{
  "model": "self-supervised image encoder",
  "dataset": "abstract colour fields from 500 small random pattern networks",
  "train_examples": 203450,
  "image_size": 48,
  "crop_scale_min": 0.3,
  "horizontal_flip": true,
  "translate": 0.12,
  "color_jitter": 0.4,
  "method": "byol",
  "arch": "resmlp",
  "norm": "layernorm",
  "norm_position": "pre",
  "activation": "swiglu",
  "mlp_ratio": 2.67,
  "parallel_block": false,
  "inner_norm": false,
  "moe": "top_k",
  "num_experts": 16,
  "moe_every": 2,
  "expert_mlp_ratio": 1,
  "experts_per_token": 1,
  "shared_expert": false,
  "patch_size": [6, 6],
  "layers": 16,
  "width": 160,
  "projector_hidden": 512,
  "projector_out": 128,
  "projector_hidden_layers": 2,
  "target_momentum": 0.996,
  "residual_init": "scaled_by_depth",
  "optimizer": "soap",
  "beta2": 0.99,
  "lr": 0.0041,
  "beta1": 0.95,
  "shampoo_beta": 0.99,
  "eps": 1e-08,
  "precondition_frequency": 20,
  "max_precond_dim": 1536,
  "one_sided": true,
  "adamw_lr_other_params": 0.00092,
  "grad_clip": 3.0,
  "cautious_weight_decay": true,
  "steps": 5700,
  "batch_size": 128,
  "epochs": 3.6,
  "lr_schedule": "wsd_sqrt",
  "decay_fraction": 0.4,
  "final_lr_fraction": 0,
  "warmup_steps": 280,
  "weight_decay": 0.07,
  "adamw_weight_decay_other_params": 0.05
}
Rows from expert 3 of block 11, named by matrix and row number. Rows with one number belong to one neuron. Each number is 128 + 32 x the weight over its row's rms, rounded and kept within 0 to 255. All counts start at 0. Numbers have three digits each. After the name is the row's rms in percent of the matrix's.
# gate: expert gate (model.blocks.11.mlp.gate, 16x160x160), inputs 0-159
# up: expert up (model.blocks.11.mlp.up, 16x160x160), inputs 0-159
# down: expert down (model.blocks.11.mlp.down, 16x160x160, transposed), outputs 0-159
gate.64 068:204117155165183112089082130114101145171141180066136145134148143110137159138130157129174118038070124169125120126108143142100107198121084121129139146184147121067147076088100184087141079080124123160119147114104128204152149109100152150173092125157073115187095188135114119160156074098089167114159092133115094116117094111195062116118096158106135116133133107156166126128196150115126115170141146141113123148110109122166168129116172084196100076162146106117126143145108122119089137168107088
up.64 057:139154119103185071190198099133180086106128152152171113096145131097145146142144095137104112175170106157118099135122133108075139082119114108136100110140068086196148136128191166154106127177056124125169138113114137093189167125098130096079111154079136158104201142110160114125137142117135119150129174114121124108173131105160135117148079128090103091145113105106142119086110135251238129088155150157169161121170135141083131156133128176124140106149112140149170098150126141102179122092117145
down.64 073:186153103149116140140139168112097116147133108127134131189138146124109202098140108155131119116145103102124121108113102151061174092063116192103076158105150111143099177073179087151089114159189121152138153053183122118151135187132127055089133095150139130131114157124143073128115178042187154154121146107121077077090141169069088135171122132166146160161156144100096112190143077136134110126115164141141154090124075063099105178135080108114147164104141130105155155110107114145117086135135160
gate.65 064:052095151143204134107123149114087141131132142162094119151139093105080195184130160135086135087131128168130102114128147167099110103130147133092129156128158083149115167140126131116083119076107084156096216182155180180076079119155185116085067100142169146135136141120143167112151112066105084116127111186160079164128144136128082092148074086170144117108089113134100157152157163075159092134147144108110120146117140098214163179104159117144119129110110106115052128184103128100103114158115132
up.65 055:104053120161127115090146117146083151133155153085137139132129163120170151157191144110140172145130090096163146088123158089129113087147154152142152195098123116077130126153148072095078139140091165107085061139109111173139097136107130149144137161094130097131066117117069191116133112045156132149145132157147171116099161106123175138112088097148109103136150122142112155112066148102109093174112150102102086142077150139115151087133167136122033181097238088152135151065143129168146152164123109
down.65 078:128146109138097098139075168128131124095135158109105097116128133110092186090061128060145121102131110200133165151094138115145108187129084146145146166131122186132124107131133152098137179169147095125138109223175076105090108139129161216114128114156176195085153133113078051183119107144140141121104167116098078142141127125099130083157189116107125159111121143177144122100054100156148096145094145158148094123121108194161125168100104122095146144160127124181111120092095171138055150155098110
gate.66 062:139158082144124156180130158100123081144138184070112130119106144114115173146086170100102140167134124126106105148098147150135094093061091130114076138147069130170139105114168140102113138087100110151135171111135147117080128209129140106171102144125183068111189154119137134148199134087076080158135114095063091115132150160109084119116073098138135124120073156142114112155086144124133075126185100136155160086069116100224134173111124077111159109144062129126141181108105099118101069105158095
up.66 064:120154186064133130142116113114160078131194123096136170149085124146138155185083131161116109144064167140149137098157097161120193078086087119156096174176088095171137138088145101145130155119150160181136127121165111098052110143142126074195118139142159103105177149187134157095155108111066101100143114110086116067133083159143133115145111133152128130084065140147138103173125152115051166117115113161152155099081169151153151131110155133134176120118136118065119140162070164078103089126136067
down.66 083:159128114073128110131158086093089151108082173101139073119192128089129138179128109181129103131079149098092108196144092166120182083095144220164148117180115133117173185149166129114114153124138147138075112100120141139197151152101139082160104145151109144169126148094147116098109130113132098100085101132196148147143139102189085092087096073131128147110125116127102122106145152083120148080109142094143098122162161098184081093156133109158167086154147082143080126089181094137119195191125167
gate.67 105:108175042148093144132134128174137143083074085146131092150195087139152148064127140108092143163134182110136095184135133131120103158119177183104144214133135145128123091137134203086125090085131081119091127107156118080148131139135077141134148101079139115170104119141138076225118173172111127210134146125121133131104078147123106158165137133140187095136155158111090133133122133103114136088138114075166124141128128140159042114055074122138149179111159112136098160096133110140135118092161129
up.67 128:158164087189131130107150116157192130153108108130144115092158116124121084062145087103088137126146139103125137152154165103114139136168128182101102180095160189131108090183117132143164133130118165085092141119143098060150183094150137174133185168078099142139142131118138052165075161174183146158101196084117162112119087146137144190173163135121170050151174128122122129106101125173132121100132137090123118113167120156097024095114094170112129160123148129141163107086154117110177161086137112
down.67 115:183043130099112138157200192135141193160157095088125149224110124126085145130183130116149104111099117146087134095113163147123117136162135121130127150128143130113151096122127109067095100088134184161065112168181086132154124084106126112122128095109145133142139145156169140154103117137086110134157114119153129107164119140101091103073123099100121121142106139174196086076157142106073115138166137085100167069172154136176115090174152096115139075128147080122173214150172086074148138084129144
gate.68 070:108118142120128077143099148092106146135158161109095119187146098130129181215093138135123118101079175172140070126093165144156128170114040098133160136173116064088172152100112170109082130109149089160162139126160137184130126130154124151121062138158152179148177132104113141117147077110057121150193073148132120124099135108132096111071078109118102199147133123127113161129166133094136089165110204175134077114133140130135168170118181113164152083152083106096127145173087134098109134173113106
up.68 056:161091156102128140133110133148097158140174160131110157119161118104124129150205139135108096105130172106149126084091176129145113145129062129136162158156137071109148118105137120109051145133089121152075143116112137178179124153059133175135047150134157196152126122161173156082117074120084145121172109135176138158077131148096109107130128075148132164090102146107058168193127133067103107112108152171098077128148125087170194076141168099126129128080088093136125155169088139151090155200151127
down.68 076:105141120126114055137112172151164159136158074166153099135163134185117192124091136152102125157113108121127084099150098162131131090107130120124133119128134089101107104114058150095102118182131110141099112155114105188163158110130174108136115137143167158092144120069162101173164101178156156096165128111098115088158109091128089206185168119127175127123077116090131106092150178057103167109164092123174093104164174159116091187146186105176152084133096181180095090109124133103129072096186120
gate.69 090:141172166125127101119112149189157094137130129083181103063180097124128106160190140120091123134147094129134133131110144136127094116118117082107163124123172142122078166130141102136167157117095171078182096075130140190082174080149113154130193158165097119179126120151156127103143137091158102132058173077168199089156125075154153089103050175125131116143099144149145128063117088148121130161159160130108157099087130217122170109142125075063138120098120124104190142102138138123113149092113089
up.69 085:082100177120149119171118142120066126085158062111117102107135111071100124133172156100106090095133102112132092159082081181124136146112168103109156118162173118100090170128105104169045081148125095153099089074051138204131077145130152120066079118180142131182109094135161117167182106092130135159144119161165142148150167067137076092124126148134091122099144165158127112084140167131173128115148205123177136106112152107154164133152096065112111122143101169147157153098164150144126072129138143
down.69 092:117116115110154112197155163151218152136144134171109161130164188126102136122112100118126115147094112102143127086105096098144172105141148065113146071079104155143133123109101125152087180200173125128162173115148164107093122156194117115140143125083080143129142067141102151152100121152132108082139142172093084114166065082108098098104204090106092160116146094139143090170123185156120139095060141092161129098106151192110082148176108126198152118142145086127077096143079177121167123131121108
gate.70 098:116100103138115120085133155142148171129097158112111155109183160101116157148131128095147162146139132131133155099079135152101117117144195173084205190099131158124189129121098138030124074076066130183084115170119089153127102105149140164144095081081131100150118133135089168153127092077136118173103129165170090090112163077153073164138021131124141112140129141167132122140107155106122099207152106068101101121106139111119194136140148134116095145137112119112177162138159102156126142152059098
up.70 084:128067130108099081061133165146148125167110100132110142103103132071096166145168128171184160119130109155153110079106118126127139103142210145138219165106128115103180152139100164088154097099083130154077119141136131130132066120149153158157083130111106123149091136145076201155116121128125142111161134132160107131085181085108097154154031119134112115140138115143150163121144125086091089202117098124113077110151179065141165150190165135135095113161079136111172093110135157149094089152060112
down.70 093:148085161137125077144161107122140108131072156150094141125116144140078148129123197108098135110097156106079127128104080142120126093184153143153231123146113133114207093095102078122127082110159157153140075145133164136112121166145167144159119131124110099216125094139175138143080150123094117162175174157149137120170148086157088187094116100139096174118133134116125120155051134070140127154145072048181112145108182136180122130148140111130105104137139064128171082148164108180068113131118131
gate.71 100:138121124165109150152157101115143111101132115186120094155161150070116143185165126097057115081166151127101105146095152117103110184101092172109152113136137080134123128122180153142033134113127100140103132120090145120161152142169115091117098163144134159174134134127193083092128085108130095127147089133117116207129148187142122111162147112108177225126158227124095115148126093112109122057171134159119141091160104097185182153108139128148142148079098078124116144187144079116144156161180118
up.71 093:092176091186101135155181142129139137094113110192116097151128136193143089146145128066033110131133156116121105166092139166086107186105156089107161139129148131195091133118136154095106174080157126190120139166127130129160165128095100120137075093082122131124143119081173065179158139137102103147176109109138107111152152179149135143132168115057153168087115171115137102099066110127101135114165131083171165088155066134174118166099138138147155150118117077104106167141183061133158113135159097
down.71 088:162064166089127128177121117126173160168117145062109128135099153157105143148167111153182117134103197142177148085146182107104113092132162151098078119117092126117097153163167090124141150111149110159149103131190135134161183162152116162143069107187100102165203152128145108112137130125080113119062161157142128147143153137119099033112096137107100127107145090063088136125123111177104147145066153150107091080169150137085159108162164116096111060091114111065173144128152125123101160079110173
gate.72 152:183101115137119117048122127150164073143146129084111144081175104064110113095143115123152168172122136156130204073147137108127132086162209183129121161100124132133154066200118176144158096083095187072107105115189138099135109115142126173201147178104080117151119155159104119129082142127138146122135189081100101134082106136110145141206098112161121083160137077119132149189110150132073125140117115137145075163152156093136098097123085153129097128127158132174146126111113158121085132139079123
up.72 150:092152129159108126076138145159127152153105206063165175105132187107111108107129122104164145175208108166100171133121144100123089075134126133115080137069137146135121129141112101080195149112131169102167162140205089134102162116158141197129191142161103113110138119107071140139135174104164142071076160127102125109117148133126158115108115115080097102096118032198134068125099140159146082179142074111111099113116120168109126125154153097103108127061182113128164151111154129125137172116093120
down.72 132:103138106070159180152129105141123081131174146121066133102150116175138166172189149158157132129106111156106130140152139153139124095116157149133101099149138155107101132131160065103123061134212093123151103197161201136144199160124088103139129140125083069195117145128190095085116126107129142162113144163127139122161165104159122082107118110116110088174140110134034126129162149120097104104153155084097127118143162099181099089099130112177119067121064109083108154157114078071107141131136186
gate.73 076:114168143125153123134127148126132091114150103123134138103097122159183108165140127107057084110055159165123142114122149178147195153115133141130156124179116073148092158149157103171078166164200124148161103074113180122131129179098123066190121142151168140134153146167217090080182142113104045116105184084176130105134123163099133154124123154151140130100074134093086139122146110148070164090183128162105136088112114153142155123083148144132156181097127113099117111163122077053144113133165107
up.73 073:105115112159179125118137139148123116104089099173085146083132097139107117107190108093068163143116172094112138108126172099120150135140155165104155172135167109167104123240135110147098141158138154144084082085123169076170112155134130085087094134116152176144132145158175086099142150179157110089122175074149133167102166162080126177196130127128170198105147129121084139158142115115099154047130130159092144122187114122142117086119104150152081168094131092155110086157130100033140146160139118
down.73 091:107152105113152170150126149114156151064090127142148122101082155095177100151140107094168136166142149130194127116095101155229131127091126077124168095119077124113137182117130106134095140093150155154225113108118161117122115171146118143151081107058147144099088115185037202141134158139112144092147086172075117184134124086092167140105137167121127096089118137073161100185088138086152109149116159126134077108139100128132170156123123146118161146178159138103146152115103141163123086083166082
gate.74 085:178169175104137104135146115163113116099129114077192058099211128082158105122147128135120120087114094107147108163158078125111144142110101101074193089122167150096111151092093158135139124171116129145135119092091140168133159142139108110074169154160088177166096058125136134151174089134155131141076130088169180115169150072179127080108104183123091145114116129113167103058175117144151130156134217084170140107124171144103130131135110094104133095139139158174200157152145149116150110084166168
up.74 095:128100096142133129126117160123153118179119128144120080137152099153139132125075143122122182129136127158159104145112161157139141140104173144112136179144141094122130086132133204139069130044105027165098147181104192127168096116153126172138035120114145141154086177089136106149141140101085088139152105094115092185094120153124077164182156076139189156146160157132097186152166129053110141104151143131175103144124119040188118143087139100130108152147108107129101167129136083103100105134167105
down.74 093:174094104097154151100165074071133090140098174131077101115147158146148157146131143141147114111092139139089164115127167157125117128108131150111125169178125136107135141129135093125112068126099149178135122123135108163133165090129125101125117172151138148086122221171078224055140155067121176139193118156104095117131097166175146145148119132139172118181130150184036123145133110063139144151082145105081130125105115077131116084109103115114065105127114154087232111137160088116126118102102105
gate.75 081:122164113110176131157140177152082126158102123084147048172153090129099155112106181147094145130117088145141077110117164159122117195059099132100130119128144112087114152110137153107088120146098082197147156134097171169152088112131088169095101114191167193121097087086152147159184131132086130153131117087164161110143097078147071119140093164112132150104063132198137133070160116107226124124149140125165142090114089133177116142139103105157136134144157106105149176127139098059136113122176165
up.75 065:144134115112135076112134097103201113187178091074134122066169153080155113134168117108122121135072107173076148130137131184105183150137156151109145142165167109106185103134077137128068117085127129154127118099073199163131129138091155142143106049143121125201150169126103107191145074104154097141132152142107099150169135119159081125172095146126146118132173164098181116105143173144106168149177154129133129117139142099154148132097142109038127085157094158171132152079140160041120117104145130
down.75 083:132127159167098077101113113092104150089084136164131114106120175103186138177134122146161098122121143160119057161102124149140100136171067129127123104132152150103153141160099155168170132121107114088150086144182165077094139122111134107100122083120093104127185175177128153089145041120149141118114116196118095106107108170157118122138159168049151191100115157173108163149158124111115130152127083208076066149107111136099173148141163169095060097112073123082184105140115122134126135165100190
gate.76 072:167144116100130104144087106153161138144118125106188000109103115114118118121162094150105189155161114109137073117122094068053154126122076160073082131134148140118136121154112189158139113114126100154149109120074117120167158110154120114050163177171128152139094113073118111156151103151115134149116102076113188098131072119186113146140096165096139159168124132154171127092176140132143155109094180154185142147193149140090128143139119130123119106169097175135191116140174142100172110088150103
up.76 080:199141148150089164148148132116163128120127160139123150114143129145093098059119124155163162168107167105088154119119133068151065112123146169103091131115149196144103088172113155157176153157077145065100155110148050088120163126142114126094169165126077146133112104123142122109061106159144218134108200140079133165095099175106129095154181162123119128123192104131079087185141105158125142085118137144096107149161109170092114099146119122133132064100083139162110093159107144165088152184080133
down.76 086:121120074084103093085152119102112128091138142127120125186107115125119149110102108119157165196179153156120093208180168143129127126097114168091131123165126094051152080111185116103133154105166102176135088127103183207198108159112158091111133096082190142160092125154154093160090158148127146123082116145123102122088120071094135144068099155117115128092121155142110113058179082113121107140131178111156161135129101123172154072124140139138143104164180148119100084079196132085094097160122112
gate.77 060:046107084161132148168129137120120102119174159106084147140146175111100186108166143090094163125164078121080072131134145142144042132099144093111080137130132126130144139092122126055110129071079055134156177140139150147161119162151122239118094117094146158169107098108110120180113174089118100142159132139114095185131119113081136125143116112111158051125093106155165139136123138145170079124176127117139134143071121096144135136144135091120096183182138106114168227104147093128130127101119150
up.77 060:118152209093082108101094143151140168116098163095141152085131135124137105151104171103177102096066204128150196089080082103137186147158101152147148119093094162136137118139123136118183114160118119120109097122128181175096169114067146075179141115154100101129090180149110138056130115148145156164095124106090103113098106102190136155070094099096116163169122117104094101127130111145153124148105135136070129114095113199138083119114131087142156095098145125136098067161102163091047094140099071
down.77 092:121131116180106178098095090139096132112138085119101140114132069094138103152202098103157113095167102165078179162095126153120128163165120155161104114126135128123126119174168124141133130071112053068166200132194135093142098107114075134125182128096116115089153104100132131096090180094121125126129116154094088108084123154135152160087106155078112108154179112199064155110133139111141128126087162135115124146122101153107108115153144146118079210079164072149153192194098112128185179140124165
gate.78 046:109150097151164172100099151157061124068125139105130099103182101114164117120196115152082077124189125100136164104166123108103162130154180159116051166084141129187098152174109103110125143084121168091113152125111091132139112069142143159142144144100086136103141107157178148110126140089157107130081096114212150125137182076104202101146093121131087091089078151204117113123046187092129134148126172093110124149133136119123144117169109111112131161078129057189119168130135110134135143133147128
up.78 049:131129108141137107083159147159153110146121104099147107074112142112156138143135081144115091103154130112137145142144147115068158173161151152137120130087148161157135089108055137165201147092121162081119108119150113138105159092164104090153215172106081150179160082098106108178104163208163161147130147101139153141150108120139215120120110162112147081124131139082167104094074159142086163161115131083177190156166110108106058120178101170134166096162133122165165101074184117145166140139074151
down.78 060:137136074121159156068113091169084143142109145148169159153162141092137124186140148193161091124127099116077077189062100148169114125121139131130119091068153118124092099104096146120119161088097124072135153142170127137142157094087114077071137132104085154142083108104123116045080161102208156115113094199128123125173143131104118116136078145132166144137161114108083129096153106052153201136141133106128186148167156117128150161164158133147100162118154140120160088161111071142207145131109125
gate.79 097:158071174150197096055118112192153110117160099127110140064148133073114084135185082162151108140152125121110160139170112114125169103191166148131098142082184174141120136188109140189133128141090124105099106158115076092110127068128164162119121183087069118171114100158109156108049128139135146070056117136139173134135108114119157145178125126155088155141174124125169182123124156137154137135110112130107116147145138125047087077148118173092088171085119129127161101128131150140138176163096141
up.79 094:154128194099163099160089125167146121119103114143136065089143140126173105107100124106102101124151136107149127140122079138098119141118110142121143101155157142083093134131109186156157116138145107111108106109089182124155139075122104128080154134156113191120145124105174081106140113218092169200118093081146196060179067075177154137084140191115094169160152154100149135056152122112155157128126183161185145125122115141106118085201095133160163105191091167153153095090128150088118163147127145
down.79 109:117172098133065127136131185170086181118096057117174133185124150098088125076057127128106102131117090116143110124114125155179135187114115110092176115123107120153145115124128152146117183134104159123066141146062059134140087106138207113180095118097165202105115045190095149156166135207162057083141120098141138205125098107118134173120141165124148136106103125082157120100127098140090089123102098130129122130149125152123101144129093132145147124102123130099099124107166174151153157132166094
gate.80 059:072142110093122148132123130136135116116112129064135149134139112127075213122114157126146157176140066150109088135144057150172075060088153147120172132117084126122205082067082146092138116146144093151132160084125141142131107183142100199137136113137124067166120078120081195173140120097115143122108104166191125150096163064120125159113108143136093117142143103155143089128167130132166159115141157087191125116042153111088133121147140084144117083142155198185154165132140145101102112101141144
up.80 052:098110141193117172126112170146162131167114142161136166076110135226125086104147133120070121140113166144135146136123129120147177171109178138113136136117125160127082128186160140138191134094124135134152120105162129096124093149073124171107142160099090137109122133087166050141128181121088096108171092121084126100113111152061161082124188140119146152090149124162056090174115129088066180069097125133165137155165060153183127151149123130153148107099169143043069106156126095105103135139146124
down.80 073:090129078123178087133125099116140127119169124136148175080141119169107177101138121128125120182206096138143127122165130128085062137135129150184103143102094094112152114105163130104173071165142092150146160127148124108142050117202116181133176140111120136116123211109120080166051161127103121158127147134101142106121114083096144130157158153169178114192127128123085113150115070119123138103114114111113168155123063144123095081127065197138046143078138163103106152088140109147113186146178109
gate.81 095:092138120109197160123152146182098152115160103109100135128105175120078155078253094145138104086178072144136091102154103160154118153088130150165142098153145118130126109117108097155111152132100146126152137080145100178131117155106111146070175137150105147167142070146068167129118133151133172063114129121159156165138163066094131092109051143178092157083145116114114077111159127154188147113119147107106174111126125100091142083143080125152116124156154186170164135077150164107152120150096197
up.81 092:183153125137103136139160130122168148150051139071153072138175135075171108162094153101106098141078111110128162194097101172131124160132095132088144091073165130131120156117088182145121112122121111094094108133076139177121213118117072106118148102125167152164126081091148085138127122136140150175127111169166147107170131104221116175121098166095145174117116155102121170055125140146079117159118112074112115095114095126104095141121096119129163112115107155119188161142163073117168187060103166
down.81 111:160138101164128137109124135143137124148164126173156101150144100139125176116152129132103068108097147190132118100078151129213149167147077096198115106073118111143150132077156129116109079083145129133168155150156103213091141112117153185160164121141097175135134123151130138195145134146129097110142065060060047117133115105090178093102140121135075143110133135189145080106102092111114085088117118145142138198082123165166120102124104123161179135124196111161109176100078168154136114158127104
gate.82 077:096144171140140085126090127142124155141163113071192112105148109130164059138187186087144141108144135157149159086104141153152141105110123093066103117129135094152084139119147087136189139119138150184151107148106186158052152132103175148127102090176109084128105113138174146086158122118114128117099123084143151107165104112118107109113071090107145136114125119164190113099168109082125113126113114163127138142108117154212206100152152046111178079109138102061138121079069159089054119141119150
up.82 074:139178080180107135105169136102137127159138148126126154128124084175128085114066161091134156168096148138075138108121139132118117155112131134114165091060082126139130113167095167159181180048152103153113169151183182108120194156128086125169129117111147129162153112049173075129135144140129155147116199144142062076174133158152128111106114131073131157161101130098112118116114112137099136104164023131138155110150048128140115137089141098131169104151121103121115174159133064074118084092147146
down.82 100:126121063121115092143143098088059145180074157121126095158154114097106124146122161176080142182102171109124107076107100138108148090114185123128114097139134183130165111134159142168092116166099146123129102092072172170183123085103083148120104184204156135126179174071054126089150078089084141121135134098179174150149169110139114095112140088175141102134086144140136121142071148126102071133136116119156158147153115117096127084132134157154224176151159134148135084141142083107133073136149144
gate.83 081:117165061113148115169124099187068171113171071158132125151146064155121155157143127165142111121169109075147118063176131156114144119142101088153161171147146153152113107156158095124131139123135137078117138047173123137115095131154149156107145152126131112098145083190109133114124189157183112061157134115141165150101089140068160122106134142145134148064122115168144133121107073028067120124076125143101149149169161107137093070111105130093140182139159155186127127074082167091141149077136122
up.83 081:144048187130112135104142136078174105138119171136091144110102159070125143107095133077127163108113121178141148160099131096111136120108141170093098107140109083107130166051128150133121082132147150215155125196086136142155127153094143093147112053139168102165148188084171118137114093125064111168130123164119091132141157115163121124138144106145132101192125168117134122129125114208164116114177139104102089110116119168109132183078146098119118093123063098059104132196174071178103116154107104
down.83 107:152119135162107098139068154131116139145142086151107129141078092105133119145147055092123126138076135099183138113124115075169139167167123134095167180180117113148166102092144113125125139131147105132152099103103058125133200124110114169156185115110158172147081146111140109110160183165136104120121083051150087206097124131090148160095106119119117159139108103193154096119082118064107082131056158173148192175115159133146092084120131111102160151099142097198137147117100176154135173177130071
gate.84 176:154148087086135099173093059117193112140124099175136086127105053153132113122073110152081134128094149107180088145121152077075149147131088130119133120180142124078130110131195187152120100135139103144128107097112171087153122156081123089125118163150134142123093182109152089112141103149140124143158124073070155143112082190150110178146156102136195134224122157089177141139176107130135160090120147155177141163148171137117067127064126155127143154164132139153117101132121133152159061092175083
up.84 171:150086135207130118087154182074146154195147169085130135125181178088116127130129117126135168146093130147097135112114184139095123124148152168090097198106165137094160074131086155112115090089067173124093142180119120138146140101140154168149078121090085114193095180097147134142106077057108174151144146154154086133124121120185068136161108137123141112141133097168081134151150174131118109174145105082117112139137089101122165160112169103141095093130107109091156172165187080078136186163091131
down.84 135:164138098085104157101117160125125114149175102104071133163097100081117164154183096103184123144090167181121126075155150193112132144142136090140122173119143137130179105028123080126137105120207114113137138071158143137139100155091111133110178119172140132130148114111124098100135145086167141150086142139123090150131085146080167135044112137152119123163161111182081071095134139136102096112104129096061171134119103070164149103129175137125135189152169083160156182124088070126114086140152179
gate.85 131:119143097177159131063128176146170096152158141114141155109119117130078112132194135136111127179217108139097169100133179130103099114132148160129096147137179125103098090207157163145139176055037143081096144168197163116091144102134133186179134147128078143186136158137133138109080151146160089131102149090150112167147134155066132103213098074133151105122149085125122140150109083150089078140139051147088113126156119127137134101161108116076106133090129097121130134114134144091108148126110104
up.85 151:090191121116126119187124174105131115096141086205123084158076087162127117144122133155057127066073172117146090132108149175120122203104125120104130111168142102149085140128148126164090141137104114161108112109088190138129085139111129073091063112152170158113127140145192109113154128157133063169170128100120159147150111177116109122150148139130193166114110193091108125115137092092129174063152168159157163118132099096168149143107122136172142127135051071127084122159115094123136106158206113
down.85 125:151131151155121064112093170135139188145086119148165111151101139134112120082071128107104148111156175134135099157104135088103107138105122095117128122109132107163159142067099170109145162107063162137149156115061053132092058072119190140159123132127167160119155123114077146167149115152140071103131103069109077173141142127128125157126143134103146159096117140165226110091089096152160120165111106165149161154110125125109145126176144143091155180142195118192134047101166186147139080097115089
gate.86 086:149193120089104149140121100085129176139108149062183084170138104164177175131096153103110133104116127158125024149113092134123106149056094175146153092115108069091142118109117174109064121136149064168123143110067127149146149137102093120079137114169141141126097133089129117179124103098120140141153105140144120112116095124163087124107109147088103140103105167147151112110214124149155136086162182150189196120121099145167119169113155092170193088165142116108113165174122116091133083085182127
up.86 083:130065125148169120117128195140115066156142137143111157078128141094056106139178129122165127158149099140132195142143152156093109088182189071102101172156172142150122143145130117094178136084104119100187184159171104132132100105138148207156120140106112076140159100131105174153136136155095114144119141120162101089158148072083161129094123083136111098148139081111128155091049141131157104197082086122119081139101147138093129146148137149081047160172106157125169152079161119128138166144075139
down.86 082:103184104178112151094113073109149148145195127135116122145088176158172087136153060079128118160141132173189164124112156115158138149138100102095121127098118149185129152175173136134105112052137135103229152092161048075133154159129156121170103064098074160110119087106078171144058108138161120119111076147099094164132117125150192120140134127100158098101151133144096115168128104161131107097148147127128173157114093160104152102100167131142147154104202081104137162119108143084100137088129110
gate.87 111:129102179160087125154167160125092156134051102097132118112145201106154118097130174077155128097111171112103170166093072108137145183127161190090135173083109123187142139131094161088157091134180125126061099120083108134134160141105123111116121107100112166211090136106152116131086150149116177182080102182131123119117152112153131124130175147087143198091200152098117099105136185101100162100153174087104130104098095172145097128081111097143163094064117115128096179148144106109087132132109147
up.87 117:068147088092132155139098100083121100142199175129135155170072070169121132166104118143127124158104059140135111119105175120146130105127096099156156066157092105121122145081162072128111170113137126151201128120153138123120090161144148112177154136137150067049156126159156119128201123081149077124194143092086129119123133158093126142093095106129122073188028134118144135158111066165131100130130070149160176160069142123130187127117140139116114157186136112074128096137135127124131111140170110
down.87 113:146219083213116153094115170084122054119096117179141147110082123126106098088123083101124169133141155133126094218198073090121126137118135123114143183114107149183096129136171124115117113136157097124131152153138115103144142168116117096127115133129177133100079135075104077141109161135182114145104131151056089121110110120150145147170102183141123137127161149129095111131185078160183146122126168117163109133101101108089119147111111190112091205075168131153173153108064158164118127086117158
gate.88 095:222109164078144064098095113129181127141162138073129109117149148117111111131095111148212155107137103110157129148182103110082133079159126068112122127138125161141165147146111126122194131150111119093140143149148130130101165099116160134119177140148106109106128141115103166131133102122137160113138147101189126071126114065150184097097115098103055122139205126138205122087156164168118143186062128129148145139142179138111143087208154101078110065145129150143184096137099181118107117079082110
up.88 087:219098130099154091097102090117202101149169119093093117120122133105125082119074110128214165134115127115147159124202133091084121079163142102113122145120132171163173149180141108144174132125084158096130130158167123121121139080124189148135194151128115100086128124114131136120102090115196128172109175097157113081108121136100172098155120119125096102129189147127202136128141159174105139181064133116151137144154188128146117071184137134063100091141131153142149086133103143101115099073107062
down.88 117:058154149094134113175134128129082106128106126076129131086136133127124148120089179147131117112080106088121145094137109170098114108147158171105159102122075132121079112151130098112169127166183115087101112160162142121110185198086117121125075152189173107163111099092166092086162144108127171167111156146121181124177129158153128157162107196127132122119077110065068170164134184145095170121127114122086038098115088145153159148083100115209133072140079131113107159160117124128116134135108200
gate.89 053:162114093126136152174134146098103122159137150105128119170188130154116129126185106102086138139128115091091072127101129131106111111118087123071168106135156102152147135015133111101063129121152099162151127129079093134184088120130151165039109126146155113107124129105104110142178114035101139126166152140127140130182154095140105078111152183101116114111135159133198105077134110143170115155173155111149141145122114200172181148147117074098100122163103124129149221189141095152154098157166163
up.89 056:128125133095086091130116081162164123123096136077128119100135106141116122134058144146177120140089103150133162154152050120123193090117141109139135114117047164174183140129089159140221102137161116075131135116135110134099136147123069122147233140082159112066161103104088123148133142173187128097104139129095119064108128111169126167073102143124120109145134159087164140115125130157115116138086087113107142112115178177097071127096156127157172104128112160164193090112119163109130101042108150
down.89 081:137125078144131245077132101147154150132143101150131125172146118153115154090197081145159150136210116148141133115191113154146092136151089097146057136082062149137095127095129140135169131068162127107119177128145089153132155148142128118114164180105111140096150149109088039097157126129134123132087156121054086119139145146091136096088153158129102108139122144151118083136154104123111117086154152140104123138097075099141117133155147179082069188125178147172137151120062100144079159079155167
gate.90 068:126156100124105090099093124150118092174102143013206125120176138141133145076103147151176226200183061137134106124135125101115056128120144132133095153107111154100153141100106184107150132078113120145147185156162117119116131128138146186148177160148104107129101082083062127172169151110193171123123121124098116108101113115090148122110082126131099121144114083141127139144120118124164127166101114112184088145077149088156107125104130079090131098144169209156179146103110143148107159107112118
up.90 076:107180109110124127129113100168142093109078091168125092080107122085191091145130145137127106138116133129182179203132086125125136169158145167139152125117122120127109134141099184227153164088113080117157139154158175129129131125165055094121158114114123216149192129107138095144113187214101123111140186142127153106145084122153146159132115156144155114118116107057086136108108129159149129126108089143089101125161118181126037125111094106145147179126149145113147114152086152073133123071082184
down.90 085:046068119123138159147122080097148152138197137114034141116091151109122152107177078189165180155135145138138145121116091143157125169176130131136119155128092165070158089077173147163182101085171170072100160176141103188110110164115124136141139125112141137079099109084115094120084105141133168145132151125061100125180135152141167125125124099147163090150059112192130171114098113147143132092137111114058154129119143160135127183120156166171094131145086081124083151156150105103124123096163088